{"image_size": 48, "translate": 0.06, "bottleneck": "vq", "encoder_arch": "vit", "encoder_mlp_ratio": 2.67, "encoder_kv_group_size": 2, "encoder_shared_expert": false, "encoder_patch_size": [4, 4], "loss": "mse", "latent_channels": 4, "decoder_block": "plain", "lr": 0.0015, "final_lr_fraction": 0, "warmup_steps": 160, "weight_decay": 0.5}
Rows from block 11 of the encoder of a small image VQ-VAE, named by matrix and row number. Rows with one number within an expert belong to one neuron, the router's apart. Each number is 200 + 20 x the weight over its row's rms, rounded and kept within 0 to 999. All counts start at 0.
Before each expert's rows are labels from the 100 images, of 14976, where the router gives the expert most weight on average: "responds to" is what is common among them. Only what is clearly more common there than usual is listed. The data: reaction-diffusion patterns (Gray-Scott). In brackets: how many of the 100.
# router: router (encoder.blocks.11.mlp.router.weight, 4x384), inputs 165-219
# gate: expert gate (encoder.blocks.11.mlp.gate, 4x384x384), inputs 165-219
# up: expert up (encoder.blocks.11.mlp.up, 4x384x384), inputs 165-219
# down: expert down (encoder.blocks.11.mlp.down, 4x384x384, transposed), outputs 165-219

# expert 3
responds to: vivid (64); cool (36)
router.3,189,200,192,215,160,201,173,181,189,189,213,206,233,192,224,167,223,208,182,187,183,190,197,221,201,224,180,213,208,215,174,211,218,201,188,205,213,207,218,204,210,192,183,195,221,206,218,198,250,236,133,193,210,188,240
gate.23,154,216,215,211,184,195,183,205,180,207,200,206,196,174,215,194,193,195,198,226,193,189,239,193,189,225,201,203,176,211,196,259,188,206,189,126,193,216,174,215,206,216,186,216,180,195,192,198,208,220,207,171,209,236,190
up.23,209,200,211,167,185,201,216,198,183,202,187,210,199,158,188,197,190,202,212,189,194,218,168,196,205,204,210,210,198,172,189,241,192,183,190,199,218,212,217,183,215,169,194,190,182,195,207,246,209,221,192,211,206,196,195
down.23,219,206,206,194,238,194,162,235,181,177,178,198,177,197,190,172,210,209,175,203,196,223,206,174,208,235,196,163,223,190,163,188,192,250,197,201,187,198,177,223,188,195,233,206,197,172,199,193,189,204,171,164,196,178,214
gate.24,203,189,204,197,201,203,214,165,205,189,34,191,193,196,202,204,201,202,208,208,199,208,199,202,202,190,213,184,208,199,219,199,208,198,212,206,201,191,194,198,201,225,199,193,198,209,220,193,209,200,208,216,208,192,200
up.24,188,165,234,171,188,227,192,188,202,172,182,204,203,220,187,178,195,204,192,177,178,243,177,225,191,204,221,172,174,190,210,211,174,241,210,222,224,222,204,205,177,195,217,194,218,213,180,198,202,171,212,235,188,195,229
down.24,179,189,183,183,190,210,210,208,219,182,189,177,189,221,224,193,215,226,170,209,194,185,197,178,198,205,223,227,194,204,202,230,173,220,215,195,241,220,180,188,213,225,258,182,210,235,224,175,169,221,249,186,217,217,208
gate.25,190,193,196,183,215,196,188,168,194,198,207,197,198,198,189,202,203,200,218,199,215,198,181,186,237,177,212,175,197,207,196,208,141,190,210,234,153,202,188,212,220,180,168,223,186,216,196,219,198,224,194,220,207,208,200
up.25,139,205,190,138,214,190,206,156,213,193,194,203,186,193,203,200,187,192,177,221,207,193,222,203,209,178,212,173,218,173,227,251,167,192,195,212,173,194,220,186,227,230,231,179,211,199,181,175,202,197,192,214,208,220,228
down.25,190,190,187,194,179,198,163,209,214,189,217,216,199,226,216,219,209,211,158,179,183,179,211,141,180,193,184,206,188,199,199,187,191,211,190,218,190,216,219,217,174,187,234,204,225,203,184,206,218,199,171,237,222,192,177
gate.26,175,225,202,162,178,212,203,194,202,205,227,216,200,222,182,236,200,203,149,211,189,173,186,232,237,186,227,201,207,199,193,222,236,186,232,117,158,199,205,200,177,196,208,229,211,212,205,246,205,238,235,188,199,201,193
up.26,192,213,198,217,208,210,191,210,199,206,184,194,220,239,196,201,192,198,214,204,209,189,242,190,237,198,212,165,186,234,226,167,190,192,198,260,229,194,205,201,201,161,209,140,212,228,198,191,198,203,194,213,205,203,198
down.26,175,226,199,240,186,201,172,205,188,207,196,187,229,187,200,211,194,184,230,211,225,229,196,243,247,201,212,210,196,210,179,190,159,192,199,205,219,188,224,187,132,160,164,219,196,201,229,252,214,191,183,200,195,220,178
gate.27,205,187,211,193,194,187,196,206,180,188,190,190,205,226,209,248,211,211,215,200,187,198,191,211,259,188,202,213,205,202,199,192,223,187,178,160,198,199,201,220,180,230,198,240,208,202,206,207,203,197,183,214,198,185,194
up.27,216,190,204,179,243,187,189,195,206,207,203,185,196,218,206,199,182,206,205,173,181,210,198,282,181,209,206,200,191,222,211,201,177,195,188,185,188,219,212,213,227,191,220,235,207,227,206,226,203,170,201,198,185,212,204
down.27,166,192,226,180,234,202,204,209,207,170,209,190,190,187,199,200,181,200,202,229,210,178,212,154,204,181,224,223,203,189,193,214,130,182,205,226,198,209,184,224,188,169,217,157,195,219,195,175,219,253,194,235,197,190,191
gate.28,218,192,195,187,188,220,211,195,215,199,190,190,200,227,189,185,205,182,171,190,192,196,185,183,217,216,183,175,191,220,177,144,161,203,201,257,142,195,229,181,208,218,173,231,214,196,198,212,187,212,221,193,195,182,199
up.28,145,202,195,207,247,211,215,195,213,220,203,207,194,173,217,237,183,202,214,198,195,164,202,168,176,194,197,190,205,222,221,254,172,200,207,220,178,185,197,167,175,203,219,198,227,206,193,184,222,189,204,230,199,191,183
down.28,193,205,202,213,174,197,198,207,195,185,210,212,201,191,190,169,194,185,210,163,216,220,204,218,211,169,196,199,168,211,180,173,175,221,173,131,215,202,203,207,173,138,204,222,222,179,172,238,186,195,204,173,165,200,189
gate.29,252,181,203,197,205,191,207,212,210,202,210,224,171,204,163,224,202,204,194,205,214,166,184,240,179,217,194,236,205,159,193,226,199,150,229,184,216,196,231,198,232,205,136,230,225,181,187,209,181,223,204,225,206,200,209
up.29,176,201,217,205,176,193,193,182,211,212,195,198,194,187,200,232,199,214,169,227,213,189,200,186,195,180,229,177,213,214,155,250,248,203,201,175,176,196,205,197,182,192,215,220,198,206,177,183,219,172,222,173,199,210,195
down.29,232,177,195,234,168,189,190,222,162,180,154,180,213,197,209,186,206,200,240,173,215,222,193,236,181,192,220,219,224,218,186,235,216,227,179,196,149,197,191,217,234,221,210,203,219,220,165,163,183,199,162,227,194,196,202
gate.30,221,214,205,174,185,202,189,215,193,192,209,207,204,238,201,180,206,211,211,214,207,206,206,236,181,201,181,206,201,201,171,190,244,225,238,235,187,198,218,211,209,174,157,168,197,225,214,241,209,184,209,215,189,201,175
up.30,174,196,194,151,208,211,203,162,192,194,204,196,208,213,197,201,200,199,248,221,194,185,185,210,209,196,207,167,207,242,201,203,205,189,200,236,240,201,209,212,195,215,227,224,215,196,203,153,199,155,188,161,193,192,188
down.30,208,191,193,244,218,234,200,223,207,214,249,172,173,215,198,206,192,205,227,200,227,198,233,214,199,190,196,213,191,200,210,179,191,205,212,220,263,200,230,192,182,186,181,201,247,231,203,190,203,221,170,214,205,182,220
gate.31,218,206,197,152,217,192,203,181,216,208,196,185,199,228,184,183,207,195,238,193,197,206,185,230,199,198,193,195,187,216,206,192,190,181,194,253,219,193,217,204,199,157,186,207,182,193,184,193,202,183,195,193,191,193,191
up.31,235,196,189,209,162,193,201,192,180,174,200,191,211,175,165,174,202,201,170,172,194,189,213,240,182,206,198,188,184,191,212,220,254,207,193,156,223,200,201,213,201,183,163,199,212,203,200,223,184,256,197,200,210,199,205
down.31,232,201,197,187,202,197,169,203,215,219,176,206,207,249,217,225,190,167,229,163,204,199,215,239,194,210,199,183,199,216,183,223,171,207,204,168,224,215,202,197,210,216,226,205,192,240,220,180,223,242,201,213,196,181,230

# expert 0
responds to: warm (75)
router.0,224,170,226,225,200,208,192,219,218,187,177,227,220,190,202,180,245,226,198,194,187,218,177,219,210,200,216,174,233,235,195,209,214,207,183,245,229,199,206,166,200,200,224,208,220,206,207,183,216,211,173,204,187,189,190
gate.23,208,207,204,174,239,216,209,202,195,201,196,200,210,201,191,170,208,202,212,204,211,169,239,249,222,198,202,227,192,193,189,211,203,216,203,176,189,217,212,197,209,181,197,239,199,210,192,154,201,211,212,177,194,215,215
up.23,205,197,196,207,153,199,180,189,207,182,190,194,213,217,212,226,196,189,148,186,189,219,162,156,157,207,204,181,196,187,187,176,237,213,201,216,234,203,193,208,140,230,248,160,219,198,229,216,200,204,186,179,194,187,205
down.23,202,196,203,185,237,216,205,205,194,184,186,217,183,189,183,186,199,183,180,202,180,184,213,182,211,193,204,158,212,236,166,191,146,175,188,202,207,211,226,215,197,173,198,190,196,221,193,204,197,196,223,222,203,203,194
gate.24,199,193,193,194,203,210,209,169,204,193,37,197,198,190,199,192,200,206,203,204,201,203,197,205,204,192,206,204,205,200,219,201,198,183,198,207,206,197,197,196,197,227,193,193,207,201,220,193,201,200,200,206,206,192,201
up.24,156,182,188,192,255,198,205,184,181,203,188,185,198,201,200,212,220,211,205,177,193,181,213,220,219,212,221,210,206,209,171,221,180,222,195,194,220,206,205,183,138,169,236,207,156,227,195,186,211,179,207,198,173,195,222
down.24,198,189,181,208,219,208,218,176,212,212,176,189,217,207,240,225,227,181,208,217,183,169,212,186,202,234,161,198,169,181,217,190,239,189,197,214,167,210,189,192,194,208,218,217,207,202,202,201,177,174,196,206,199,200,167
gate.25,201,211,212,201,220,196,209,199,222,202,191,202,203,155,196,223,189,204,212,186,180,200,158,222,186,193,196,223,179,208,211,181,150,198,169,217,210,214,187,192,150,215,184,204,214,188,197,230,201,196,178,204,198,199,191
up.25,198,229,201,197,182,203,173,198,192,200,205,189,200,187,198,168,211,202,220,203,207,180,230,195,207,185,220,189,191,192,188,233,216,238,217,178,189,174,182,186,246,196,240,237,220,212,185,160,188,207,211,188,192,202,199
down.25,216,189,152,202,216,220,216,210,193,213,171,213,170,191,198,197,205,188,217,213,206,231,207,221,219,205,184,209,223,166,192,208,189,192,203,110,200,192,199,230,192,198,241,178,186,188,186,183,185,216,210,196,196,200,207
gate.26,201,188,198,196,220,207,211,175,206,190,44,199,199,215,202,198,201,199,215,199,197,198,205,197,200,199,213,207,204,207,200,187,201,200,217,213,198,180,197,192,190,212,193,191,205,207,219,201,210,200,203,215,198,185,198
up.26,179,209,236,213,120,204,209,187,207,209,190,185,208,179,173,174,214,198,225,243,209,181,208,227,204,198,218,195,166,180,211,187,203,209,173,180,180,187,178,216,271,169,220,168,172,187,202,247,196,165,198,215,215,223,211
down.26,193,194,180,186,166,161,224,151,213,221,209,209,202,176,191,178,197,196,220,207,202,220,211,238,237,186,224,205,230,170,188,122,261,188,218,191,219,226,190,209,223,200,152,171,219,165,205,191,210,215,180,197,232,191,207
gate.27,210,193,189,178,220,200,200,179,200,195,201,196,186,184,202,251,187,194,219,221,192,226,205,200,163,192,200,198,196,201,230,169,177,182,184,211,247,192,197,214,268,199,180,247,191,184,225,176,211,252,214,208,209,216,203
up.27,185,222,210,216,228,215,180,196,207,204,202,212,194,153,205,227,189,179,221,209,202,186,220,186,214,194,239,183,209,229,230,187,221,158,171,178,173,212,200,208,251,195,192,217,205,193,196,202,202,222,196,182,227,203,212
down.27,173,198,192,210,216,201,208,188,213,205,208,194,210,176,193,221,177,215,209,203,210,200,186,160,193,208,208,239,175,192,206,241,151,193,215,177,153,178,227,201,211,175,220,196,188,180,207,220,196,222,186,214,174,197,215
gate.28,220,189,199,213,166,204,201,201,176,191,202,176,189,170,194,137,210,213,164,183,183,207,265,198,165,189,189,174,182,173,235,200,194,212,223,201,197,188,164,211,203,177,194,178,197,203,198,200,193,209,208,196,193,206,212
up.28,203,195,193,205,230,187,204,232,204,197,187,201,186,204,207,213,192,217,205,168,201,187,200,215,155,218,192,175,210,202,164,202,187,243,205,187,174,187,195,188,256,195,259,225,204,187,209,146,205,238,191,209,218,203,217
down.28,220,212,194,207,144,218,191,188,173,202,199,195,211,170,213,172,192,196,174,190,216,203,197,204,199,200,203,180,201,203,164,183,232,202,196,204,190,165,199,192,213,203,237,202,226,170,219,215,211,211,179,193,213,204,243
gate.29,169,194,201,225,219,202,188,238,219,220,199,183,196,154,197,168,202,190,210,189,197,159,220,192,172,179,222,174,190,206,186,139,172,220,231,216,133,176,175,200,192,155,159,177,219,196,229,197,221,185,207,191,194,215,203
up.29,190,198,199,216,156,207,208,161,215,179,189,196,194,187,175,200,205,194,228,195,220,186,175,208,228,205,196,208,196,199,238,282,208,193,169,171,227,206,201,201,176,208,215,207,190,206,190,208,170,238,203,169,212,200,234
down.29,206,208,214,208,231,179,209,209,213,207,208,221,183,163,202,209,221,201,184,199,191,209,241,222,160,209,190,185,213,201,211,147,226,213,195,243,194,210,192,171,198,194,178,191,191,191,207,201,217,203,203,200,223,214,188
gate.30,196,196,190,168,248,189,206,179,188,202,201,197,211,205,198,221,198,224,208,181,206,207,235,212,192,213,186,225,199,214,239,240,170,179,219,235,155,190,230,206,220,192,171,192,204,214,190,208,194,206,204,203,208,204,203
up.30,202,206,210,183,213,187,179,191,191,218,204,187,196,201,231,194,198,205,215,203,178,246,212,195,225,207,191,182,195,206,184,196,183,178,199,213,132,175,227,235,180,180,167,188,204,207,176,251,211,157,188,213,188,214,226
down.30,202,196,197,202,165,193,190,195,145,206,237,186,214,245,220,204,225,179,186,205,192,197,198,176,201,223,196,215,204,192,181,162,206,193,203,251,235,205,230,198,192,201,244,226,189,191,179,225,186,270,205,184,200,180,231
gate.31,201,197,205,194,207,201,206,169,206,185,36,187,196,198,197,190,206,203,208,202,202,198,188,194,200,192,217,193,200,205,209,187,208,190,215,213,199,189,192,185,199,217,189,187,205,199,215,189,210,199,198,215,216,184,197
up.31,203,209,175,183,197,196,223,220,181,215,212,208,180,184,204,160,188,202,227,193,192,181,223,257,201,220,209,204,197,220,199,188,160,190,200,163,176,189,203,210,231,211,147,189,203,197,198,238,202,227,207,220,189,210,203
down.31,174,222,210,185,218,179,164,196,219,236,197,183,204,197,207,173,199,195,194,201,226,177,218,227,191,216,201,202,205,170,192,192,182,147,219,184,175,173,211,191,217,200,177,214,172,185,195,201,222,208,187,232,221,219,218

# expert 2
responds to: vivid (41)
router.2,152,182,211,225,149,214,199,171,176,195,216,179,226,195,194,173,231,215,172,196,223,184,215,209,199,212,165,199,215,198,184,172,227,204,178,227,219,231,221,183,187,196,189,185,197,194,179,200,177,219,200,177,211,220,196
gate.0,190,194,199,210,209,188,203,210,201,186,200,200,190,207,190,191,197,202,193,197,207,184,199,202,209,199,226,171,217,207,167,231,189,192,221,172,191,205,201,215,250,198,239,178,188,196,194,178,196,218,203,178,225,219,208
up.0,230,196,188,198,198,189,201,194,203,221,207,216,212,192,215,185,204,209,180,199,188,192,208,233,180,210,184,186,220,193,181,181,204,173,195,237,197,215,206,206,185,204,173,176,193,215,222,211,202,190,196,167,196,223,180
down.0,219,195,198,211,130,221,164,194,194,191,176,242,221,201,191,186,223,210,199,212,204,204,205,248,200,208,207,196,183,213,214,179,177,208,185,222,173,209,204,194,188,175,172,197,203,215,194,212,195,253,199,201,172,195,163
gate.1,202,194,211,193,209,189,197,170,199,201,43,180,209,196,212,191,193,210,216,199,203,207,200,205,205,192,201,196,209,201,221,189,191,206,204,201,187,193,189,210,188,212,194,189,206,214,225,196,214,197,204,213,201,184,198
up.1,213,215,175,169,202,195,205,152,194,185,189,207,218,222,183,179,201,191,180,226,188,189,147,202,215,201,158,182,208,189,219,198,218,164,220,244,183,204,229,169,170,149,245,191,184,187,199,197,180,219,214,184,210,208,175
down.1,210,190,186,255,204,199,206,197,189,185,228,153,212,147,153,193,194,187,187,216,231,207,195,246,221,197,182,214,183,197,195,214,187,168,186,141,147,227,200,204,190,235,204,218,214,203,188,204,205,159,205,184,206,216,200
gate.2,184,193,197,166,223,185,204,193,211,196,191,204,205,175,171,249,228,214,163,224,207,170,188,157,200,192,209,217,182,223,236,264,190,175,184,222,234,200,164,188,177,190,188,167,200,189,192,195,193,233,200,199,211,202,192
up.2,187,192,208,189,236,203,189,210,189,168,204,185,205,174,188,229,191,207,178,207,206,194,203,153,186,206,219,189,202,230,196,249,202,180,211,185,248,189,195,206,141,179,159,174,194,169,205,229,179,219,213,199,193,208,203
down.2,168,189,226,233,136,212,165,185,200,195,232,192,203,222,226,176,193,192,189,194,193,200,176,201,190,172,207,196,201,237,198,238,202,210,187,180,241,188,202,186,225,217,224,204,189,201,214,180,201,199,211,187,204,190,214
gate.3,212,207,198,198,211,200,199,169,201,198,65,180,203,199,198,196,196,204,218,207,203,207,208,193,212,196,204,201,206,201,215,182,191,208,218,215,182,173,185,212,203,223,177,181,202,215,224,201,214,200,196,218,211,192,196
up.3,216,205,207,159,234,187,202,203,201,217,197,204,206,234,193,210,201,185,206,211,208,192,194,209,236,189,208,178,189,202,185,202,210,200,192,201,185,218,197,196,187,225,208,251,201,174,180,186,208,208,207,206,222,202,207
down.3,188,205,225,216,166,221,229,211,203,202,196,210,216,167,227,193,213,182,192,206,204,220,183,201,179,186,241,204,223,184,163,215,149,190,222,201,153,199,205,191,198,188,228,194,181,205,187,184,174,236,189,159,215,193,218
gate.4,193,215,195,185,222,195,194,211,209,218,201,202,194,157,194,180,192,194,203,203,194,178,216,222,225,196,231,209,208,222,184,199,111,190,194,291,234,182,191,195,203,188,226,194,196,198,213,226,207,257,186,194,203,217,203
up.4,192,196,203,186,225,201,197,157,214,209,203,190,188,200,191,249,194,204,194,202,187,192,200,166,182,181,173,210,202,208,233,192,222,171,156,197,214,194,206,211,185,230,178,236,231,211,206,192,206,206,180,197,206,205,191
down.4,203,195,196,210,235,217,203,193,231,176,176,214,217,196,198,185,192,218,172,173,186,169,184,213,190,184,184,182,185,209,214,211,220,195,188,206,190,205,209,206,177,227,221,190,197,193,178,203,216,181,211,208,168,215,212
gate.5,233,223,200,224,215,195,208,199,200,168,188,202,181,203,202,204,207,204,187,201,214,201,172,235,164,200,204,218,205,205,163,218,231,211,206,148,213,200,201,181,247,220,245,198,194,181,229,144,181,235,191,170,219,192,218
up.5,186,209,197,194,183,198,181,178,206,174,202,205,208,204,193,198,201,198,172,226,202,187,229,208,197,206,180,218,196,182,225,215,226,201,218,180,167,202,214,192,221,178,244,173,203,209,197,165,222,184,189,188,185,213,192
down.5,174,191,207,214,248,195,227,211,206,205,201,194,191,216,183,207,188,209,225,211,189,225,186,212,214,181,189,203,233,186,191,198,199,247,208,181,179,173,177,205,175,201,246,194,185,189,202,184,189,192,196,213,221,202,193
gate.6,204,196,207,202,191,197,200,169,190,203,50,177,201,192,201,177,190,216,220,198,206,201,203,209,209,184,197,199,206,200,217,194,187,208,218,202,187,185,188,214,208,216,189,192,201,209,216,189,224,191,194,206,199,197,197
up.6,226,199,204,194,218,202,204,188,180,189,199,206,177,193,205,214,207,214,220,184,213,198,165,204,227,186,187,201,204,218,194,171,166,205,186,218,153,196,224,172,209,221,194,199,199,192,213,189,185,225,194,172,200,193,198
down.6,194,204,179,190,152,188,193,209,184,179,231,225,205,212,228,186,205,177,183,197,224,206,229,209,162,230,198,176,203,216,201,216,174,181,232,234,189,176,192,220,176,218,178,200,194,197,186,202,184,229,184,191,194,200,199
gate.7,199,198,195,189,183,193,192,197,189,215,205,192,212,174,212,192,199,197,207,206,214,181,235,214,188,193,219,206,198,211,204,198,204,209,187,264,212,206,175,179,210,215,181,210,205,180,199,212,206,185,182,212,204,196,177
up.7,197,226,204,197,252,198,208,208,190,194,208,193,185,197,202,206,191,200,172,202,185,173,209,160,162,200,180,157,203,195,130,213,236,196,200,220,201,205,196,204,187,212,186,230,221,206,191,220,190,159,196,207,202,195,189
down.7,179,197,171,172,182,203,199,169,218,185,207,230,196,178,208,228,205,200,187,195,204,216,192,143,221,181,190,204,208,225,223,136,229,187,185,240,216,202,205,200,163,218,208,201,205,226,205,222,205,188,210,198,212,228,185
gate.8,186,204,180,187,235,172,216,221,190,200,213,227,185,205,170,248,194,220,194,212,189,192,198,160,211,216,247,211,197,201,165,173,158,184,150,218,179,185,230,184,200,182,184,210,207,175,177,190,197,194,207,208,184,203,182
up.8,243,190,173,239,144,195,186,188,204,201,205,187,202,189,209,175,201,211,234,215,185,205,200,246,202,194,198,205,219,192,235,170,230,171,176,195,229,198,171,197,267,194,196,163,207,200,193,218,202,269,196,213,197,221,192
down.8,217,182,192,188,256,206,225,209,183,213,190,207,199,204,197,231,196,208,212,236,199,216,202,197,192,198,201,179,208,185,191,178,194,187,200,225,225,179,209,196,190,186,181,197,203,211,195,196,206,221,199,195,199,214,200

# expert 1
responds to: cool (78)
router.1,183,186,202,164,200,194,162,212,204,191,197,201,226,186,206,216,233,215,194,200,195,168,191,212,191,209,241,167,225,231,201,225,192,187,186,218,220,207,228,200,180,210,208,220,193,198,209,192,242,176,139,203,220,197,228
gate.23,194,208,195,227,190,211,210,176,205,181,205,177,190,201,217,214,197,200,210,216,204,209,189,221,208,186,192,220,199,204,234,149,171,198,206,244,214,193,214,205,143,192,227,207,195,190,208,225,196,222,181,182,199,201,199
up.23,175,215,205,178,259,195,207,200,184,183,200,198,193,218,193,203,193,198,210,190,195,223,215,163,203,215,179,199,199,200,204,255,130,197,194,176,190,192,214,211,199,201,164,187,209,186,195,214,215,181,207,174,192,202,203
down.23,193,223,191,204,183,203,197,205,194,201,206,199,207,242,178,202,207,209,171,192,206,181,198,227,183,176,182,172,198,188,206,211,225,226,207,135,210,214,220,179,202,177,186,187,222,235,159,222,200,178,191,180,196,191,233
gate.24,200,205,188,190,228,207,210,210,220,164,216,212,201,157,231,175,181,190,209,184,209,246,201,235,195,195,223,222,195,240,203,166,139,220,178,221,210,217,173,212,228,234,171,187,198,209,190,199,202,156,204,188,203,188,195
up.24,224,206,205,182,209,195,202,219,193,219,200,200,195,192,179,224,207,205,213,206,215,183,173,165,214,205,205,218,198,215,185,169,218,186,223,236,199,192,210,206,184,167,240,224,204,193,193,222,210,230,200,212,194,213,196
down.24,167,224,176,188,239,199,217,196,204,212,202,202,196,233,174,230,177,214,202,186,188,196,194,200,205,194,162,200,195,205,227,185,191,203,219,217,195,202,228,196,192,199,187,211,209,179,204,189,175,218,177,195,205,191,211
gate.25,191,179,205,226,186,201,223,187,214,195,203,200,199,219,175,217,207,211,215,217,194,199,174,124,190,206,179,182,212,191,173,177,155,198,205,221,183,218,190,191,197,229,242,181,194,183,198,178,199,176,198,216,180,206,194
up.25,210,192,206,205,224,180,178,190,198,197,200,184,195,198,203,211,203,197,164,192,202,204,223,208,198,178,213,212,207,205,201,212,228,188,183,190,225,211,184,189,203,147,144,201,188,209,212,198,203,226,189,184,227,190,191
down.25,190,188,193,217,220,215,187,205,191,209,175,237,169,181,209,193,199,178,201,207,192,181,201,177,181,210,176,184,198,225,206,144,140,183,223,222,167,204,218,198,243,252,191,198,197,176,176,151,194,197,204,201,215,211,205
gate.26,210,194,200,205,193,199,210,167,196,191,36,181,209,197,206,202,195,205,218,197,198,202,193,198,212,190,198,204,201,202,213,198,200,193,202,201,194,183,197,204,201,218,191,200,205,204,220,191,212,199,201,205,202,190,192
up.26,198,221,200,231,232,144,196,185,205,172,182,206,200,225,183,235,186,220,188,219,204,165,180,226,230,223,194,186,197,208,206,183,206,191,228,221,211,208,191,214,176,197,183,178,205,198,189,247,198,191,218,220,185,209,212
down.26,209,218,205,199,199,233,184,209,235,199,185,188,193,171,208,189,240,191,205,227,211,201,176,204,210,184,190,181,231,189,189,187,233,209,222,160,196,217,194,196,188,222,218,191,215,178,225,210,233,194,199,194,200,210,182
gate.27,222,197,187,208,225,193,198,186,170,199,204,211,210,225,217,171,216,207,192,200,189,227,213,265,174,243,165,198,221,195,250,203,241,166,203,163,183,195,211,220,216,218,173,204,208,213,196,173,223,166,207,158,187,194,213
up.27,181,207,192,186,182,196,197,194,192,206,191,211,213,142,203,189,211,203,231,196,202,210,233,164,190,190,222,203,230,225,193,188,197,204,177,149,212,202,181,210,200,203,247,220,197,197,207,217,207,194,193,211,177,199,207
down.27,201,210,202,203,227,203,213,195,203,204,180,219,194,211,191,215,194,195,214,183,194,211,242,223,211,238,206,179,198,223,212,203,236,207,195,175,213,202,215,200,193,219,164,224,211,148,234,247,194,162,199,207,219,204,224
gate.28,249,204,222,181,215,213,211,172,212,203,196,204,198,193,206,184,198,204,186,186,199,219,200,219,171,171,214,215,201,186,191,213,191,214,194,190,200,205,202,204,207,248,202,205,208,192,203,188,199,178,187,177,223,214,202
up.28,169,200,185,216,205,202,198,196,199,193,188,203,199,203,208,192,192,209,198,227,217,190,204,212,184,206,215,202,207,206,173,225,189,187,212,178,189,199,202,213,175,184,237,263,205,204,195,240,191,119,193,233,190,204,196
down.28,219,232,198,159,193,199,178,224,194,195,192,204,177,199,190,191,179,208,236,221,209,218,196,183,191,190,213,205,168,203,190,215,201,203,214,182,199,185,226,178,164,217,180,220,186,189,192,201,203,236,193,185,193,191,190
gate.29,204,195,212,188,198,197,213,162,208,187,47,180,192,196,200,199,201,210,225,205,205,206,197,204,204,182,205,204,199,205,218,195,199,192,214,195,191,185,190,199,206,210,199,198,201,205,222,189,210,208,206,200,203,184,190
up.29,178,200,205,221,185,183,186,203,194,206,186,197,202,191,174,193,193,194,206,174,207,206,182,181,185,178,209,207,181,204,196,210,211,203,181,171,211,169,205,193,208,214,178,193,196,217,176,183,203,224,185,185,208,208,196
down.29,227,199,215,233,204,221,201,218,189,198,199,213,189,225,170,255,217,198,204,191,196,192,243,233,190,192,189,213,192,197,204,165,246,183,208,199,217,223,222,197,206,195,179,191,195,208,234,190,225,192,182,198,177,198,183
gate.30,213,217,194,195,173,205,191,221,206,209,193,213,207,220,193,187,208,213,196,192,194,191,214,207,204,203,180,211,189,193,223,164,208,182,200,151,160,201,229,189,216,216,183,172,190,185,182,180,202,201,208,189,213,203,206
up.30,159,202,200,239,180,183,166,214,191,177,193,187,217,146,205,216,168,211,229,198,190,203,222,230,196,194,214,169,206,203,169,245,223,216,175,225,148,224,179,208,208,163,222,200,213,209,193,216,187,189,221,203,210,210,197
down.30,177,208,192,196,228,170,177,199,194,186,144,215,203,149,211,199,190,206,200,209,210,209,179,192,211,205,186,244,214,184,182,228,149,215,195,197,178,207,177,188,196,200,242,202,211,194,209,207,213,228,212,198,192,188,203
gate.31,194,209,211,216,184,196,187,189,193,179,207,210,186,217,194,231,195,199,208,209,188,186,197,248,209,189,216,178,217,235,209,224,195,198,192,151,216,194,187,189,199,231,188,236,194,194,193,204,214,213,202,212,185,210,205
up.31,174,214,189,205,246,197,186,218,239,189,207,218,192,214,204,196,190,170,199,190,190,198,197,172,192,209,179,206,207,187,185,194,194,206,201,186,177,205,187,176,198,190,164,174,217,209,221,204,224,193,191,232,206,174,230
down.31,166,185,212,204,188,237,182,214,191,195,170,209,171,182,210,214,218,218,186,196,176,207,200,204,191,175,192,192,190,208,214,195,210,187,219,209,182,217,216,216,234,207,204,194,167,195,199,203,209,228,189,224,204,175,233